From a checkpoint of a small image autoencoder.
Training: normuon at rate 0.0017, 8000 steps, batches of 192.
Data: trained on histories of elementary cellular automata, time running down, 147500 training examples, 10.4 epochs.
Rows from block 2 of the encoder of a small image autoencoder, named by matrix and row number. Rows with one number belong to one channel. Each number is 200 + 30 x the weight over its row's rms, rounded and kept within 0 to 999. All counts start at 0.
After each channel's rows are labels from the 100 images, of 14976, where the channel reaches its highest value: "patch colour" is the nearest of a few named colours to the mean colour under the peak. Only what is clearly more common there than usual is listed. The data: histories of elementary cellular automata, time running down. In brackets: how many of the 100.
# c3: 3x3 conv, stride 2 (encoder.blocks.2.c3.weight, 128x64x3x3, each kernel summed), inputs 0-63
# c1: pointwise conv, stride 2 (encoder.blocks.2.c1.weight, 128x64x1x1), inputs 0-63

c3.126,246,158,197,253,186,220,240,190,201,236,168,154,197,214,166,193,192,190,199,215,291,285,168,187,238,163,175,196,227,222,179,175,183,209,190,167,214,186,221,216,203,171,194,188,206,204,179,188,188,221,226,181,232,174,186,219,245,215,218,152,205,121,216,176
c1.126,220,169,168,301,175,198,192,180,193,230,171,185,207,202,186,210,201,200,168,215,284,235,197,165,202,198,180,210,211,217,181,152,191,239,208,180,214,215,209,228,192,221,243,215,218,174,221,212,206,203,209,164,229,186,193,180,252,248,191,195,193,92,198,195
patch colour: white (62)

c3.120,222,198,188,226,196,245,192,190,180,191,229,235,202,191,256,200,182,194,182,211,313,231,198,172,174,186,190,195,181,113,185,153,238,220,227,164,173,189,177,127,217,186,194,164,226,179,192,219,217,197,216,184,209,210,163,169,177,213,204,187,182,212,232,156
c1.120,203,201,226,163,126,187,205,155,197,198,259,223,162,170,225,219,192,192,186,195,278,247,247,133,212,196,173,180,194,136,217,178,156,173,199,182,222,220,204,157,208,220,203,204,216,180,212,223,230,198,200,200,238,177,193,234,166,188,205,215,183,147,168,158
patch colour: white (39)

c3.33,185,172,153,257,136,165,230,214,240,180,209,208,180,188,206,226,226,219,256,207,298,204,251,242,196,198,186,200,185,228,209,229,224,167,158,176,202,217,217,175,242,213,202,160,171,200,221,205,205,189,195,224,196,254,176,210,196,184,198,205,232,183,221,132
c1.33,208,213,191,242,177,189,184,233,233,208,222,198,291,239,213,193,230,238,235,202,269,231,228,268,157,200,185,167,174,220,210,274,207,228,161,232,211,215,210,204,223,196,225,175,194,216,211,169,215,213,231,205,202,229,224,212,186,197,205,202,199,262,248,166
patch colour: white (80)

c3.14,161,269,169,101,230,181,224,159,172,194,161,225,164,210,220,204,163,197,197,222,190,182,202,215,185,196,213,225,180,157,180,264,210,197,219,204,192,161,215,155,192,233,163,221,198,194,228,145,180,200,156,235,228,226,234,222,151,212,190,181,204,169,198,183
c1.14,143,234,180,168,245,206,222,206,156,172,162,181,183,207,224,181,150,205,193,215,188,203,204,260,183,182,215,151,228,213,154,206,222,214,218,199,262,226,167,189,160,241,198,224,209,209,185,149,167,158,183,215,233,201,235,265,167,209,220,245,218,206,195,255
patch colour: black (43)

c3.6,233,212,214,139,201,193,209,164,173,228,232,190,187,185,220,207,180,209,164,191,289,201,192,150,176,167,206,226,191,126,165,227,219,209,145,230,145,179,180,213,234,241,157,220,239,217,207,175,189,188,218,212,233,214,189,168,198,214,198,205,190,188,133,238
c1.6,204,197,193,139,183,228,225,163,200,241,248,251,129,175,210,212,183,177,186,166,234,156,156,110,199,202,192,223,200,155,202,196,231,199,198,202,169,192,163,212,216,246,192,228,221,185,236,179,179,156,204,202,234,238,196,159,220,225,191,203,178,164,162,191
patch colour: white (47)

c3.92,212,182,190,229,180,169,213,204,248,192,191,166,208,171,215,171,216,194,263,179,176,189,213,218,224,264,222,193,150,180,221,95,236,233,209,107,221,189,223,185,184,222,194,210,156,198,179,193,175,200,172,239,199,217,212,181,174,227,220,168,177,229,210,210
c1.92,206,162,205,239,196,177,231,194,213,165,159,148,304,255,210,180,201,196,215,240,223,196,202,183,209,211,183,213,165,187,218,135,240,157,205,150,210,193,204,132,247,220,198,181,203,198,223,192,182,195,159,206,213,224,178,196,165,241,215,186,171,233,225,197
patch colour: white (32)

c3.70,233,181,179,233,164,216,168,207,180,213,256,133,202,237,207,224,178,144,149,219,212,251,198,189,214,164,149,185,204,231,170,204,230,180,212,255,156,180,215,214,163,221,164,221,224,223,217,185,172,251,186,226,190,236,254,178,229,199,193,170,200,149,203,187
c1.70,217,166,212,221,145,218,156,205,193,216,299,244,139,137,179,220,193,157,170,242,195,206,174,187,174,203,152,191,211,210,203,182,197,179,221,223,181,190,181,214,195,227,199,206,220,177,199,215,140,241,178,245,236,219,195,189,196,212,154,164,193,147,216,189
patch colour: white (32)

c3.82,203,182,201,169,137,251,167,165,255,231,216,200,227,214,150,269,181,186,198,210,221,207,236,163,215,179,288,229,208,202,215,211,200,217,190,199,213,235,195,161,187,243,164,216,179,212,195,193,215,167,210,193,204,161,260,209,203,193,232,211,203,266,192,237
c1.82,226,188,218,206,183,219,158,152,236,232,231,235,167,181,195,236,216,167,181,190,209,142,169,177,218,214,226,199,201,229,181,219,207,211,230,200,225,244,168,181,200,238,140,208,238,165,199,191,231,97,178,191,200,157,260,203,193,199,216,227,229,163,170,183
patch colour: black (100)

c3.58,169,120,235,249,232,181,182,217,198,191,175,217,232,171,177,206,191,219,181,207,210,185,214,195,210,191,196,193,193,158,163,192,223,168,219,171,232,191,181,180,174,235,220,180,224,245,197,253,171,234,218,187,180,220,137,187,238,152,203,102,219,233,191,234
c1.58,196,180,232,230,201,110,124,179,181,156,226,244,252,176,151,206,206,213,214,212,197,192,216,212,232,192,203,181,191,166,197,214,223,135,210,176,233,194,189,211,175,223,157,171,213,208,217,231,239,274,203,199,176,209,157,181,184,167,189,180,202,241,202,227
patch colour: black (100)

c3.106,169,190,175,213,195,190,217,202,178,178,179,167,181,175,172,217,213,168,199,190,260,201,220,201,211,260,192,260,185,186,189,174,176,191,203,201,142,175,225,149,275,176,193,193,277,226,238,205,225,246,187,223,233,177,196,140,166,206,155,169,214,211,225,168
c1.106,164,197,133,180,138,214,231,140,205,213,177,178,116,195,159,183,197,180,222,142,203,224,256,185,236,232,187,240,198,180,178,199,195,172,233,216,226,204,237,190,213,210,223,200,198,197,182,195,231,212,169,193,199,216,172,149,202,209,173,190,224,200,192,119
patch colour: white (37)

c3.36,235,207,215,243,195,262,167,189,198,177,180,201,116,220,207,207,208,179,209,216,257,184,188,190,206,193,170,219,178,146,185,177,193,204,188,235,121,236,173,194,190,195,212,176,197,162,228,227,242,239,200,204,252,206,142,183,191,194,189,255,165,153,184,218
c1.36,214,216,155,226,188,221,211,214,178,151,203,221,143,217,181,210,192,177,163,225,296,190,160,159,228,208,176,207,197,213,165,204,285,188,195,189,186,184,184,174,185,227,179,192,206,196,241,194,197,225,205,195,217,230,142,150,171,269,209,196,206,151,202,188
patch colour: white (43)